config.toml
train_examples = 97500
image_size = 32
horizontal_flip = true
expansion = 4
residual_init = "zero_last"
orthogonalizer = "newton_schulz_5"
max_steps = 10500
batch_size = 512
epochs = 55.1
final_lr_fraction = 0
weight_decay = 0.02
Rows from block 10, named by matrix and row number. Each number is 200 + 30 x the weight over its row's rms, rounded and kept within 0 to 999. All counts start at 0. After the name is the row's rms in percent of the matrix's.
# fc1: squeeze-excite reduce (model.blocks.10.se.fc1.weight, 12x192), inputs 0-63
fc1.0,023,170,183,224,218,185,210,208,216,203,199,170,143,108,194,199,209,227,202,181,249,241,202,197,193,191,254,195,195,177,137,159,201,167,217,251,177,209,225,242,222,212,159,168,202,181,192,170,215,199,172,164,242,206,235,168,132,202,154,203,187,155,204,191,190
fc1.1,034,203,176,204,161,222,210,166,236,195,223,212,252,167,221,184,123,155,188,192,206,243,197,214,163,205,195,181,211,176,228,193,213,222,228,210,153,218,161,88,184,183,229,227,190,213,183,225,246,215,227,156,235,136,196,152,197,246,185,188,178,218,250,191,142
fc1.2,038,194,166,190,198,163,208,216,193,126,189,181,175,188,194,193,206,204,207,254,224,201,250,223,147,225,195,183,186,187,144,181,205,169,254,221,163,179,215,169,207,213,184,145,187,217,215,128,205,216,167,183,177,230,227,162,186,184,205,213,201,151,194,217,218
fc1.3,023,212,163,169,185,215,197,200,192,187,150,134,201,174,181,217,215,137,205,165,186,107,197,198,202,188,176,194,228,159,154,201,205,178,194,199,180,227,160,207,157,198,190,176,163,180,207,196,134,193,193,151,177,199,195,193,187,203,179,199,187,203,276,184,201
fc1.4,092,214,168,173,214,197,188,198,182,167,215,233,164,252,195,200,191,187,158,165,187,187,180,186,168,184,254,154,177,199,158,203,172,215,158,172,164,183,197,212,196,220,163,232,189,178,188,179,196,174,204,166,211,231,180,175,187,205,207,154,188,159,177,163,237
fc1.5,029,154,169,168,134,177,176,225,201,200,191,177,216,161,171,206,220,159,182,162,219,189,180,180,151,220,222,169,185,205,157,208,202,181,209,190,159,186,205,185,213,161,201,180,190,186,190,167,156,240,177,168,144,216,167,200,191,170,229,186,172,216,164,185,164
fc1.6,144,227,205,189,195,195,193,192,252,202,189,164,187,170,153,226,200,179,223,204,183,193,211,203,155,230,153,286,158,167,152,166,157,203,172,203,188,177,229,222,184,219,202,145,227,164,188,197,178,201,159,138,215,183,190,194,203,127,190,213,161,192,200,199,235
fc1.7,193,159,217,196,194,198,182,210,120,188,197,241,220,209,210,240,202,242,234,165,241,156,194,187,208,184,187,205,192,108,254,198,221,180,172,214,184,171,250,172,184,194,244,183,315,182,189,171,206,171,207,219,232,211,173,209,208,169,202,179,250,189,229,199,187
fc1.8,158,190,139,195,217,208,164,197,152,154,198,199,217,219,201,168,203,173,143,173,160,147,198,206,245,165,159,116,232,165,232,195,197,188,181,193,158,182,197,142,196,197,213,207,183,144,202,199,178,173,172,191,233,190,197,196,194,183,189,175,229,170,190,221,167
fc1.9,016,162,160,186,227,230,194,195,242,116,186,178,172,212,206,242,191,191,255,164,176,263,171,176,219,181,263,209,230,201,203,208,230,215,182,154,195,202,266,179,169,155,186,192,115,144,207,213,219,188,189,162,200,218,96,243,216,136,160,209,172,206,174,186,154
fc1.10,150,169,172,205,210,183,189,208,142,159,192,172,178,206,152,189,229,170,170,183,127,196,210,180,224,201,248,182,163,189,222,172,164,197,209,164,192,192,155,166,183,197,193,170,170,189,198,191,208,189,178,171,204,228,172,189,203,284,211,192,205,155,218,150,151
fc1.11,032,197,216,233,193,195,227,221,175,217,186,170,174,155,204,194,143,247,208,160,194,155,189,243,210,149,167,218,209,158,281,191,170,156,191,236,202,193,194,233,175,174,219,172,145,210,196,214,158,175,211,178,188,156,224,251,184,259,164,231,185,186,211,199,230